Rows from block 4 of the encoder of a small masked spectrogram model, named by matrix and row number. Rows with one number belong to one neuron. Each number is 128 + 24 x the weight over its row's rms, rounded and kept within 0 to 255. All counts start at 0.
After each neuron's rows are labels from the 100 clips, of 14848, where the neuron reaches its highest value: "lies over" is the class under the peak. Only what is clearly more common there than usual is listed. The data: phrases spoken by 400 fixed synthetic voices. In brackets: how many of the 100.
# fc1: MLP up (encoder.blocks.4.mlp.fc1.weight, 1152x192), inputs 128-191
# fc2: MLP down (encoder.blocks.4.mlp.fc2.weight, 192x1152, transposed), outputs 128-191

fc1.100 [ 94 110 127 148 103  97 103 112  95  87 195 106 173 132 142 109 135 149 147 127 129 120 125 143 136 155 188  80 119 118 100 129 143 148 101 111 132 151 173 114 174 185 104 125 103 160 119 149 151 129 103 150  93 149 145 128 105 148 113 128 134 107  94 132]
fc2.100 [137 159  99 161 143 151 139 143 153 108 119 106 121 123 116  90  97 111 144 116 122 131 122 126 163  68 148 116 108 146 159 164 142 162 163 125 146 140 177 117 185 107 117  97 110 140 166 110 141 153 131  72 118  75 103 166 127 183 145  98 131 134 134  89]
lies over: /f/ (54); /ʃ/ (27)

fc1.88 [145 131 155  66 155 129 162  82 140 145 162 129 154 160 136 101 124 108 125 142 134 143  97 132 110 138 181 102 172 136  79 131 146  78 140  95 111  76 124 136 142  96  74 123  98  83 124  95 124 147 125  80 142 143 132 156 118 138 120 118 130 113 122 128]
fc2.88 [116 139 162 190 182 104 152 151 132  95  52 117 113  81 146 123 126 148 124 158  91 104 155 138 109 160 164 129 140 119 175 151  76 178 111  96 175 146 130 158 152 154 132 118 148 132  74 109 150 113 112 109 101 119 140 124  98 127 164 117 118 149 121 133]
lies over: /f/ (29)

fc1.286 [132 111 128 164 147 160 167 112 144 131 147 132 135 118 129 137 110 168 148 122 139  92 149 127 146 128 145 159 123 104 106 130 111 146 123  94 140 163  89 107 101 118 194 112 142 187  95 165 105 112 130 157 140 142 158 164  96 122 140 134 143 144 138 105]
fc2.286 [136 132 138 132 117 146 127 142  79 129 125  84 177 223 111 131 116 158 124  98 156 106 120 119 137 137 123 132 106  96 132 147 134 116 113 110 144 131 147 202 144 183 144  90 144 138 110 101 161 113 156 138 112 172 138 177 108 114 101 153 112 114 121 141]
lies over: /ɹ/ (47); /i/ (32)

fc1.730 [133 151 151 119  84 134 154 130 107 145 141 163 111 105 164 125 113 136 131 156 137 139 126 142 119 123 116 107  97 146 154 135 159 118 145 129 160 106 118 126 181 136  93  92 144 100 135 122 143 115  88 137 141 123 159 132 152 125 155 162 140 131 176 115]
fc2.730 [ 89 144 138 137 136 140 143 147 140 118 163 107 139  61 130  91 122  99 107 116 101 161 119 149 119 114 139 123 119 140  84 144 108 121 109 164 140  75 148 108 160  97 150 131 114 168 105 103 105 128 107 129 138 133 172  84 121  96 137 135 177 158 145 120]
lies over: /z/ (45)

fc1.652 [142 168  94  76 118  95 150 127 155 156 114 128 101 142  96 115 109 127 143 134 119 154 113 122 136 128 141 144  90 116 135 113 152 104 141 116  84 134 148 109 104 151  64 116 103 109 113 125 140 147 164 114 165 151 141 170 125 101 154 129 137  79 128 188]
fc2.652 [109 101 106 116 160 154 138 129 166  60 106 114 114 146 143 150 119 132 105 116 146 103 123 120 120  94 139  89 117 130 125 128 131 129 136 168 165 118 118 146 136 129 134 122 116 179 127 124 147  92 117 164 123 154 161  88 132 161  85 183  99 119 132 131]
lies over: /oʊ/ (59)

fc1.194 [141 123 123  89 136 151 141  80 101 143 110 137 116 157 113  56 117 137 154 130 102 141 118 116 111 116 142 152 133 138 174  97 107 139 153 157 100 124 152 131 142  97 104 140 170 129 104 124 137 136  98 137 151 124 124  80 100 163 127 103  91 165 153 100]
fc2.194 [101 126 126 109  90 109 168 133 102 110 161 133 170 145 131 149 129 125 144 112 102 151 114 170  99 129 124 144 121 127  76  87 117 112 154 137 116 139 116 103 110 123 120 125 122  92 135 155 122 143 118 103 116 121 122 135  91 163 114  93 125  66 146 156]
lies over: /n/ (25)

fc1.489 [ 80  98 111 117 147 152 110 135 125 121 151 142 167 175 131 134 148 131 107 101 130 150 115 144 130  95  91 146 130 142 162 143  97  92 148 120 142 105 113 109 155  91 110 117  97 115 132 129 117 112 150 115 115  89 152 155 104 144 110  79 123 131 130  90]
fc2.489 [120 133 163 157 133  98 162 147 115 142 127 105 102 111 134 116 110 145 149 100 157 130 109 113 159 146 112 120 147 139 114 126 122 155 122 118 111 133 182 127 138 113 143 123  75 105  77 150 153 137 192 177 107 113 127 109 119 165 107 147 136 149 112 123]
lies over: silence (81)

fc1.366 [115 141 143 154 118 129 141 146 121 146 151 162 133 142 133 139 140 141 116 107 137 114 157 133 154 147 118 104 159 143 102 117 128 130 126 152 142 120 152 117 112 143 131 124 129 136  91 108 154 117 147 128 102 113 162 141 150 200 146 162 103 124 142 117]
fc2.366 [163  88 155 163 115 158 109 135 177 162 141 157 135 160 136 167 139 104 149 128 130  88 143 116 116 105  77 116 126 154 136 114 121 161 138 121 120 111 122 161 119 148 197 138 114 140 105 139  89 162 151 126 156 114 152 118 109 137 147 134 157 115 129  86]
lies over: silence (96)

fc1.55 [125 153 130 118 140  93 148 142  99 145 155 146 125 121 175 138 155 151 118 138 130 161 127 138 139  89 128 177 148 103 130 137 145  99 128 128 119 170 146 189 141 133 196 194  92  91 145 104 154 103 118 174 144 152  72  86 128 112 151 140 115 111 146 126]
fc2.55 [154 163 141  87 111 147 116  99 125 129  82 128 108 120 137 149  70 136 121 114 100 138 116 116 105 127 145  94 184 116 118 122 136 129 151 134 139 152 107 153 111 104 114 105 111 135 110 148 117  92 110 141 141 129  91  89 115 128  98 138  48 116 122 133]
lies over: /oʊ/ (37)

fc1.24 [ 99 120 128 131 143 150 125 124 138 144 135 129  92 136 180 145 131 141 127 124 137 137 171 135 112 120  87 160 124 177 120 140 136 122 152 119 125 113 149 156 146 127 120 109 124 155 152 103 112  83 133 123 128  70 139 155 129 148 143 118 143 168 123 167]
fc2.24 [ 91 130 162 119 170 132 106 107 133 121 130 146 149 137 104 152 116 117  88 111 146 154 113 127 123 130 134 106 127 107 118 124 150  83 103 122 141 129 139 109 157 119 168  71  98 131 189 133 168 130 152 141 116  78 125  98 161  92 138  96 163 136 123 168]
lies over: /j/ (66)

fc1.115 [139 138 115 134 118 136  94 106 146 117  70 116 143 159 117 109 108 115 127 153 128 115 113 136 107 126 127 192 153 112 122  90  70 130 161  84 135 126 122 126 168 132 134 120 164 133 151 101 141 148 189 175 160 118 127 121  80 163 122 131 104 125 112 145]
fc2.115 [114 145 111  85 159  83 168  91 124  90 130 155  93 113 147 119 119 136 126 126 110 148 133 157 133 136 174 110 116 110 122 180 126 117 147 158 132 115 108 143  94  95 127 140 141 174 131 139 127 148 186 122 135 132  96 114 157 159 111 105 127 100 130 148]
lies over: /ɹ/ (36); /l/ (36)

fc1.228 [108 109  92 135 108 107 144 128  88 117 142  95 126 118  94 175 108 137 137 115 148 120 138  95 110 138 132 145  71 120 136 139 132 150 159 102 120 152 153 132  88 141 169  86 115 140 137 122 153 105 102 127 136 126 151 103 121 163 162 141 151 125 118 107]
fc2.228 [129 119 166 152 159  97 165 117 141 132 121 139 165  81 133  70 133 120 133 143 131 112 132 106 122 146 180 155 109 160 101 136 155 130 134 126 125 111 134  94 106 139 149 101 149 109 117  95 110 149 104 145 129 141  99 115 122 161 142 136 158 111  88 119]
lies over: /aɪ/ (26)

fc1.670 [145 159  99 146 154 133 109 122 129  98 111 148 156 132 112 143 140 164 185  99 142  83 106 115 118 138 114 151 109 158 137 127 114 120 115 109 139 137 139 102 139 123  84 115 114 149 128 144 113 124 153 106 141 111 136 138  98 119 114 142 101 116 169 160]
fc2.670 [155 125 136 113 144 142 166 142 136 174 187 101 182 154 149 142 107 107 141 106 110 128 156 160  78 124 111 147 127 113 175 148 135 152 150 113 144 151 165 146 134 143 149 128 168  98 139 137 132  95  82 158 148 136 148  99 100 126 128 163 136 117 100  94]
lies over: /p/ (91)

fc1.569 [107 107 140  89 151 144 131 109 149 169 132 160 140 174 109 105 144 123 156 150 119 117 122 116 141 160 152 112 146 155 126  91 148 121 106  96 120  85 146 129 197 165 103 154 127 151 143 130 172 163 113 143  94 138 171 158 102 163 122 119  88 142 126 167]
fc2.569 [154 159 122 137 116 171 174 111 167 128 109 123 150 119 141  89 120 138 148 102 109 120 131 110 137 110 100  93 117 149 128 164 152 150  99 140 187 121 141 136 153  90 117  96 114 105 126 135 116 189 127 152  90  90 133 132 110  93 135  90 152 119 159 109]
lies over: /f/ (44)

fc1.576 [ 94  98 122 135 141  95 117 111  75  68 138 126 142  81 151 108 125 153 128 141 169 162 128 128 135 154 142 163 117 121 120 137 132 155 105 126 126 164  81 164 135 156 124 140 141 121 116 106 156 113 141 192 133 164 121 159 125 154 104 140 155 106  94 127]
fc2.576 [137 150 149 192 131 110 122 117 149  56 136 113 100  95 168  90 131 154 130 102 155 152 124  89 154 108 169 135 114  96 132 117 145 154 184 142 104 154 145 153 145 125 125  87 109  97 129 174 125 165 148 120 145 110 141 177 130 155 119 120 111 132  91  79]
lies over: /s/ (48)

fc1.385 [138 109 103  76 153 103 159 134 134 117 161 154 179 113 130 130 146 137 126  99 166 131 139 104 140 145 121 131 149 123 158 111 119 158  89 118 109 134 153 144 147 138 188 117 143 142 139 120 122  76 156 157 121 168 128 121 123 150  89  78 132 119  83 150]
fc2.385 [148 115 135 115 157 135 147 130 125 131 106 133 170 108  97  96 102 126 108 102 151 102 104  94 120 127 153 157 143 111 107 127 131 140 100 144 125 115  73 140 128 130 152 121 131 210 161 114 125 131 127 138 143 112 113  90 156 104 159  82 101  91  89  78]
lies over: /p/ (49); /t/ (26)

fc1.256 [135  79 112 122 152 138 140 160  97 139  83 135 125 150 144 149  98 101 124 117 117 149 114  93 128 142 145 131 108  90 120 150 158  94 108 126 138 135 109 116 147 157 109 110 102 140 158 150 178  99  89 138 145  73  77 123 151  70 161 115  95 143 163 145]
fc2.256 [140 145 158  93 141 127  96 140 133 108 142 136 144 130  99 123 105 162 153 139 118 116 149 135 120  86 103 123 126 108 122  96 122 190 133 158 120 110 144  95 142  90 140 167 135 129 102 141 107 117 151 131 121 196 165 130  95 124  68 149  88 113 137 119]
lies over: /j/ (29)

fc1.65 [113 141 102 162 116 106 122 131 171 141 128  98 137 132 170 109 141  96 143 121 102 142 146 145 142  85 137 156 138 116 176 138  92 136 108 162 126 162 148 124 131 135 114 111 115 103 141 156 141 147 131 139 143 148 140  85 109  96 148 141 134 121 124 151]
fc2.65 [148 142 110 176 158 181 119 151 111  98 118 134 144 109  92 104 131 119 120 133  89  95 121 104  78 178 133 123  99 144 136 182 174 125 122 153 121  92 160 125  92 110 118 164 112 114 121 128 170 126  98 131 111 164 126 142 163 153 110  70 129 136 123  97]
lies over: /f/ (86)

fc1.244 [140 114 124  74 178  98 110 130 128 124 156 110 141 119 139 129 138 122 164 124 146 151 136 116 115 145 112 159 117 106 145 107 103  91 118 105 147 144  92 137  97 141 168 132 121 189 108  83 137  81 142 153 135 171 157 129 165 129 125  94  64 128 119 129]
fc2.244 [142  92 134 118 120 157 170 145 142 173 137 118 133  92  79 122 125 111 156 143 126 130 159 106 141 125 128 129 162 125  98 151 132  95 133 190 163 105  99  96 136 133 141  94 143 159 120 121 121 154 142 146 145 160 160 145 112 148 102  82 135 128 168 110]
lies over: /p/ (47)

fc1.614 [116 136 118 174 157  99 129 118  88 113 113  83 113 113 130 101 129 132 131 148 103 144 119 151 110 127  98 107 118 118 135 105 135 123 146  84 112 134 178 151 114 165 148 115 125 117  99 149 151 140 125 159 121 132 103 129 127  45 115  92 162 130 160 120]
fc2.614 [ 98 169 125 147 171 117 114 122 124  85 120 117 117 101 148 158 133 144 116 129 125 147 160 150 128 184 143 132 114 132 117 136 114 132  99 139 149 125 119 105  86 149 140 149 121 113 157  91 112 138 156  54 130 157 104 148 132 148  85 129 116 116 126 144]
lies over: /f/ (29)

fc1.732 [104 107 140  98 125 151 140 176 179 166 134 158 139 136 111 159 127 162 125 109 180  91 140 109 154  87 118  94 108 172 166 116 135 120 109 112 126 167 119 121 147 118 127 143 103 128 150 160 146  97 148 165 125  79 108 107 117 104 123  98  92 106 113 154]
fc2.732 [124  92  72 107 174 189 118 108 144 125 158 113 125  92 129 139 127 135 122  83 119 156 148 129 125 120 107 144 117 122 163 126 147  76 113 105 112 131 123 136 105 131 132 117 135 142 107 134 136 133 122  93 116 105 128 163 161 188 153  86 117 121  94 123]
lies over: /p/ (55); /ɹ/ (42)

fc1.13 [109 122 108 117 136 102  84 111 108 139 139 127 135 166 143 123 112 173 122 131 115 100 132 139 122 153 172 106 164 101 110 131 120 128 135 108 167  92 140 134 203 155 128 165 122 152 123 121 135 122  89 117 105 127 135 193 121 171 138 124 139 138 124 143]
fc2.13 [ 96  90 141 132 143 149 151 131  82  95 122 120 125 143 103 118 143 154  88 123 133 104 100 101 131  99 104 113 113 142 130 123 145 172 140 101 130 119 121 120 193  83 123 114 149 102 145 104 120 159 110 107 123 101 105 180 140 122 155  88 125 129 124  96]
lies over: /f/ (69)

fc1.462 [137 126 123 183 154 117 125 162 146 127 126  97 142 111 172 111 107 134 143 133 175  94 139 137 132 175 113 179 125  80 124 114 127  88 105 168 132 128 158 134 160 121 152 135 119 130 148 141 158  99 139 133 150 117 118  81 111  88 113 107 168 142 143 132]
fc2.462 [142 135 151 150  95 164 136 136 116 136  83 177  98 141  73 170 113 127 133 113 133 151 110 115 138 105 150 140 124 132 153 167 123 110 144 145 150 139 110 143 144 139 160 132 106 151  84 110 122 105 131 144  67 144 141 100 150 131 139 158 123 157 111 145]
lies over: /j/ (43); /l/ (26)

fc1.611 [164  93 148 122 115 122 140 175 138 142 122 104 138 127  97  87 164 161 124 111 133 114 120 162 103 155 137 101 164  96 114 136 119  89 104 123 115 128  68  90 129 136 168 136 172 119  79 114 118 147 135 126 157 112 128  98 114 130 148  93 116 118 157 121]
fc2.611 [129 149 122 139 124 128 110 126 181 104 128 122 139  92 166 122 103 129 135 128 110 145 122 167 108 106 118 117  94 138 121 178 112 129 162 121 127 121 172 124 135  82  87 126 132  94 148 152 117 152 110 144 128 108 117 150 109 123 112 124 133  73 103 136]
lies over: /p/ (27)

fc1.329 [105 110 137 104 144  94 100 119 149 151 148 101 126 151 133  94 150 142 105 161 129  60 117 135 108 103 127 162 133 123 100 126 111 143 107 127 206 152 117 146 127 105 133 110 105 148 116 125 117 118 174 125 128 130 124 153 141 126 134 141 143  78 125 163]
fc2.329 [ 90 149 128 135  85 152 138 131 122 139 102 144 127 131 143 143 188 149 123 146 141 144 140  91 161 126 116 105 102 113 170 127 150 138 127 139 176 172 118 112  89 111 114  76 123 100 131 123 164 147 121 138 121 111  97 103 124 167 137 118 137 103 113  94]
lies over: /n/ (32); /l/ (27)

fc1.676 [124 139 113  96  69 115 145 134 117 124 121 121 129 115 147 131 132 141 136 123 112 137 108 141 107 126 141 128 127 121  98 115 119 122 181 111 127 125 154 137  83  74 142  99 103 124 124 138 129 115 110 116 137 148  81  90 125 126 147 132 163  82 167 120]
fc2.676 [142 131  78 123 145 151 132 140 145 147 156 146 110 118 152 125 102  98 174 135 113  95 171 121 104 135 150 147 158 137 171  84 153 121 130 176  73  98 124 128 135 134 127 123 135  87 131 110 147 101  75 121 139 138 161 171 132 143 138 108 114 145 132 135]
lies over: /aɪ/ (35)

fc1.655 [153  78 114 148 135 152 115  82 155 153 126 126  93 130 149 145 112 115 136 124 141 162 108 112 127 156 119 134 102 112 153 156 113 129 121  88 146 125 142 111 144  97 110  86 140 112 111 124 102 162 160 146 150 144  76 128 152 102 141  97 138 115 137 106]
fc2.655 [149 165 115 110 142 126 109 136 130 108  90 100 125 126 144  97 109 138 134 127 118 117 105 121 128 115 156 122 125 136 125 156 183 123 100 119 152 100 130 179 130  84  84 152  89 120  96 125 146 134 104 116 161  66 110 119 120 138 163  83 159 128 104 115]
lies over: /oʊ/ (27)

fc1.336 [125  68 126 103 129 122 152  97 119 151 127  85 190 160 167 122 117 144 106 104 108 124 125 143 145 146 134 114 146 130  92 148 129 134 162 124 130 170 112 152  94 144  99 119 136 149 135 182  83 114 132 120 161 173 188 142 140 109 165 104 131 112  92  96]
fc2.336 [138 109 139 113 112 119 124 125 164 141 116 135 154 113 101 152 141 122 112 119 121 125 155 122 174  70 102  81 146  87 110 165 147 130 113 121  99 119  99 136 115 145 112 130 140  90 151 145 120 110 146 159 121 160 141 150 117 109 115 135 112 168 115 150]
lies over: /p/ (57); /k/ (41)

fc1.326 [160 111 108 114 134 119 140 113 140 140 127 132 119 138 131 107 124 131 153 151 134 155 145 156  90 110  98 165 107 147 147  62 133 147 164 149 134 128 201 111 120 126 156 160 137 173 118 155 128 159 153 138 150 144 141 125  99 119 143 131 147 133 108 115]
fc2.326 [101  98 180 109 163 122 136 120 168 117 118 121 117  84 130 130 116 128 127 139  95 105 114 149  84 146  79 113 119 135 109  81 103 133 143  94 134 143 137 173 134 104 144 117 104 125 134 105 121 140  91 142  98 103 172 143  96 108 115 155 131 109 143 108]
lies over: silence (62)

fc1.666 [156 159 171 129 128 166 145 135 154 113  78 102 133 119 158 111 121 126 140 100 122 142 119 130 118  98  70 121 125  91 142 153 117 171 158 121 101 107 143  92 143  83  86 105 161  85  88 118 112 131 148 118 149  96 135 144 110 144 111 106 121 137 118 128]
fc2.666 [118 102 146 116  98 103 137  93 122 102 174 131  95 112 123 129 106 109 121 197 122 133 156 112 140 143 159 164 108 146  98 121 167  99 109  99 128 127 156 127 128 126 155 151 119 126 161 135 131 105 124 127  94 140 153 134  81 135 134 154 124 135  98 139]
lies over: silence (68)

fc1.420 [113 184 149  89 157 116 115 161 134 102 140 118 159 137 131 120 144 156 146 138 124 121 115 112 154 112 103 108 101 131  89 102  94 110 159 100 138 135 137 143 109 141 146  93 128 139 104 164 123 114  89 120 120 118 152 121 114 147 187 113 172 124 124 126]
fc2.420 [139 115 124 167  97  94 144 165 129 169 111 106 169 170 153 173 158 155 123 141 151 120 160 132 116 180 133 118 121 114 123 105 148 105 102 126  98  97 109 121 143  81 138 119 123 123 141 147 124 105 145 108 144 139 114 145  96 133 125  94  64 116 126 152]
lies over: /n/ (71)

fc1.310 [104 127 139 137 149 122  98 129 122  90 142 125  89 132 131 163 133 156 153 133 129 142 138 125 143 140 193  93 118 139 113 141 129 114  96 120 140 186  71 136 136 132 115  94 126 106 137 121 144 131  92 192 126 151  97 163 117 132  99 126 178 106 124 128]
fc2.310 [117 149 145 123 119 130 121 129 100  84 144  65 122 110  95  88 124 136 122 111 141 156 135 145 113 113 122 112 156 116  93 126 147 166 182 137 136 152 118  93 134  91 102 138 128 132 161 180 136 139 102 114 135  92  78 114 127 172 108 139  98  90 112  90]
lies over: /s/ (41)

fc1.762 [126 136 127 172 164 140 104 131 115  98 124 128 125 116 104 114 129 163 157 158 124 137 166  81 125 147 133 100 113  77 106 141 109  96 127 112 138 126 134 121 118 109 121 161 118 134 118 120  95 130  92 139 117 108  62 118 141  91  92 123 148 103 137 143]
fc2.762 [144 123 132  92 122 122 120 136 104 195 121 141 141 114 151 131 112 179 122 109 118 132 113 170 112  90 118 167 140 160 129 118  96 117 135  89 143 113 129 143  66 133 132  73 147 125 152 140 140 115 139 115 164 106 136  97 117 155 156  96 134 168 120 100]
lies over: silence (51)

fc1.667 [139 138 137 106 130  96 153 164 125 107 164 138 158 137 118 107 141 156 108 113 110 136 146 150 108 124  86 158 125 135 102 107 153 149 143 100 115  73 139  97 156  85 119  47 129 156 132 148 129 119 130 136 115 127 117 113  88 163 123 114 129  93 154 122]
fc2.667 [178 136  66 147 135 150 145 167 154 114  88  92 158 165 153 108 105 119 135  94 176 125 133  99 112 127 161 149  94  91 148 130 128 139 143 120 137 101 105  86  95 135 134 120 117 129 111 117 122 156 134  92 154 113 101 176 135 106 157 119  83 148 165  97]
lies over: /ŋ/ (38)

fc1.288 [156 129 152 129  99 131 132  98 134  85 152 118 152  98 147 127 151 105 110 149 169 130 171 127 102 167 126  87 132 119 100 117 119 168 135 126 105 112 115  94 127 167  93 135 155 126 135 140 121 141  66 173 111 137 114 137 110 142 111 116 109 111 125 101]
fc2.288 [144 124  45 169 123 143 160 165 131  93 103 128 170 129  94 107 145 137 151 127  82 137 121 140 158 109 117 141  70 123 137 161 152 145 145 170 112 128 118 144 130 136 119 122 131 102 107 140 177 121 114 110 145 103 135 108  89 153 107 113 138 120 137 162]
lies over: /s/ (73)

fc1.605 [130 161 120  96 158 127 116 104 100 113 133 141 143 138 126 164 202 166 155 145 112 137 115 150  97  96 123 107  99 126 112 137 125 119 123 100 178 149  75 107  99 102 115 132 100  96 110 118  74 110 122 157 127 129 114  84 150 117 153 144 181 168 126 164]
fc2.605 [138 110 131 146 140 127  95 128 105 165 138 139 151 140 160 116 166 132 119 131 136 127 133 125 138 152 118 149 108 138 109 127  89 145 116 112 111 112 157 132 191 147 148 103 119 130 176 131 156 155 127 147 147 140 169 178 122 113 129 115 143 121 117 113]
lies over: /p/ (32)

fc1.328 [ 96 129 150  99 142  98 115  97 135 117 152 142 112 147 100 138 133 130 106 100 130 157 117 130 127 146 117 123 135 102  80 179 141 150  96 120 118 140  96 127 148  94 154 127 158 122 138 190 127 156 119 113 146 100 164 124  99 164 125  72 126 116 124 110]
fc2.328 [ 97 160 134 127 140 105 110 122  93  82 139 140 113  90 107 133 129 154 138 124 133 158 178 139 122 134  79 141 141 107 118 136 145 148 113 128  73 130 115 132 123 150 150 129 159 133 111 168 156 143 129  93 131 116 108 114  65 156  61 119 142 127 102 106]
lies over: /s/ (71)

fc1.184 [118 152 124 165 142  86 152 122 139 100 110 135 120 124 144  92 161 115 160 151 149 135 139 114 120 151  97 136 142 105 132 133 150 169 178 119 115 160  87 160 132 145 146 125  90 128 144 106 115 108  91 168 170  90 120 122 145 163 127 149 152  91 114 108]
fc2.184 [108 141 110 155  99  94 109 155 138 129 126 129 129 104 123 198 107 158  88 136 138 138  86 100 131 116 109 136 183 123 103 137 140  88 129  89 121 122 100 102 134  91  74 143 130 127 128 155  86  81 168 112 113 108 106 105 147 142 149 186 127 129 118 134]
lies over: /s/ (42)

fc1.148 [105 139 139 130  92  89 137  75 113  75 150  79 105 119  86 120 134 134 137 118 141 114 120 139 111 123 142 114 114 138 143 191 129 152 123 129 132 175 103 104 149 136 132 141 135 120 134 165 151 152  56 164 126  90  88 110  99 161 108 110 133  93 113 161]
fc2.148 [159 117  83 138 165  99 150 130 107 125 131 107 160 117 102 107 100 149 157  90 103 130 100 102 110  99 113 104 123 105 159 150 132 149 172 144 106 146 115  73 140 108 137 169 130 155 150  92 137 174 162  89 122  95 111 112 144 118  96 141 166 139 128  91]
lies over: /s/ (49); /z/ (33)

fc1.189 [120  83 157 127 132 119 112 115 121 119 132  79 114 162 130 134 100 135 141 104 154 114 158 134 113 136 146 118 175 128 105 131 154 163 173 111 119 136 164 115 104 125  87 149 107 146 103 159 136 129 115 104  89 109 104 121 125 116 166 121 133 134 118 150]
fc2.189 [115 134 137 107 123 129 137 138 137  99 114 125 123 140 135 164 161 118 153 149 116 116 156 142 123 119 136 110 150 122 119 136 119 172 176 105  96 138 139 123 120 110 205 149 127  94 163 146 165 132 113 141  69  98 147 144 122 110 114 135  99 102  84 102]
lies over: /z/ (31); /s/ (25)

fc1.295 [134 119 202 164 150 157 123 113 162 146 128 133 112 107 121 128 123  93 119 123 105  93 143 136 127 132 137 101 138 143 160 116 112 136 168 121 114 103 111 143  90 159 140 108 118 177  85 129 176 144 111 147 136 142 132 143  73 155 124 127 134 124 132 148]
fc2.295 [131 155 182 120 132 172 129 135 137  72 154 117 132 111 116 108 155 133 130 126 161 101 121  96 120 100 126 140 138 131 129 110 134 116  96 114 186 106 112  90 139 152 103 137 159 114  87 104 114 143 117 125 128 101 112 126 125  67 143 132 148 149 159 140]
lies over: /oʊ/ (34)

fc1.492 [123  86 141  97 142 133 114 110 125 133 131 148 124 167 124 138 136 143 110 106 125 183 117 152  90 130 154  89 170 158 124  94 132 108  81 114  77 145  78 155 113 133 159 175 122 153 154 138 135 102 103 124 113  91 118 114 113 169 112 142 129 137 112 145]
fc2.492 [132 122 116 100  80 136 124  96  70  99 164 165 101 173 120 154 139 115 134  97 107 137 158 148 150 134 100  91 177 140 135 134 122 112 147 120 123 146 117 109 151 129 136 135 143 148 166 101 154 124 105 171 120 118 129 129  99  96 101 133 153 157 135 159]
lies over: /z/ (44); /ɪ/ (28)

fc1.187 [159 157 149 111 128 155 144 118 147 134 130 140 118 104 101 103 150 112 114 124 128 116 142  95 166 155  95 163  93 103 157 129 100 163 120 123 129 112 120 150 123 134 180 127 139 156 135 133  99 137 131 139 143 141 134 114  97 152 126 159 172 167 123 157]
fc2.187 [ 95 151 129 165 135 141 132 153 142 115 111 112 142  58 131 147 123 109 120 140 156 142 144 112 144  53 104 113 103 136 132 125 152 169 120 144 138 116  74 108 156 124 144 162 138 162 122 156 166 148 116 122  72 132 111 123 139 100 123 188 145 140 147 123]
lies over: silence (95)

fc1.221 [111 118 147 110 178 115 121  93 115 163 147 139  98 190 132 120 125 117 113 118 118 128 121 130 147 135  69 138  94 173 139 108 170 128 139 126 151 137 123 144 135 157 146 142 148 163 136 155  87 149 121 113 134 113 121 126 117 142 118 148 202 124  97 115]
fc2.221 [123 147 105 142  85 123 133 146 128 114  57  81 149 101 100 103 114 131 134  77 130 107 115  84 161 117 126 145 118 149 154  95 160 123 165  95 109 118 153 125 103  95 119 112 122 112 167 128  92 147 130 103  94 110  97 137 130 159 124 147 137 115 125  95]
lies over: /z/ (28); /n/ (27)

fc1.710 [123 122 132 121 151  91 142 132 111 115  94 139 121 164 163  85 114 134 107 145 141 132 134 119 127 143 106 125 102 154 104 141 119 120 144 117  92 132 144 159 121 113 131 174 148 126 129 109 129 139 132 126 162 194 105 130  59 139  82 151 160  66 122  99]
fc2.710 [160 144 128 174 103 160 130 114 124 124 124 105 167  99 106 139 129 161 131 153 134  78 146 131 131 120 131 119  33  97 121 105 108 206 151 140 115 142 139 114 126 118 117 155 115 130 121 156 136 150 167 131 115 132 109 114 135  98 150  81 104 160 148 104]
lies over: silence (100)

fc1.591 [131 163 144 133  93 101 107 140 187 128 157 106 135 136 120 102 144 116 135 161 140 108 152  99 155 108 130 102 118 109 175 148 140 120 120 141 146 105 172  83 114 141 105 136 122 104 105 151 190 164 113  98 176 138 104 154 144 125 148 140 147 135 114 126]
fc2.591 [122  82 144 124 122 166 131 138 103 170 115 182 108 128 128 125 115 103 142 140 136 168 144 139 116 157 207 165 127 151 159  92 155 118 112 170 109 189 110  89 100 130 151  97 125 158 162 150 133 141 118 124 138 126 101 117 122 138 132 131 150 136 165 107]
lies over: /aɪ/ (41); /oʊ/ (34)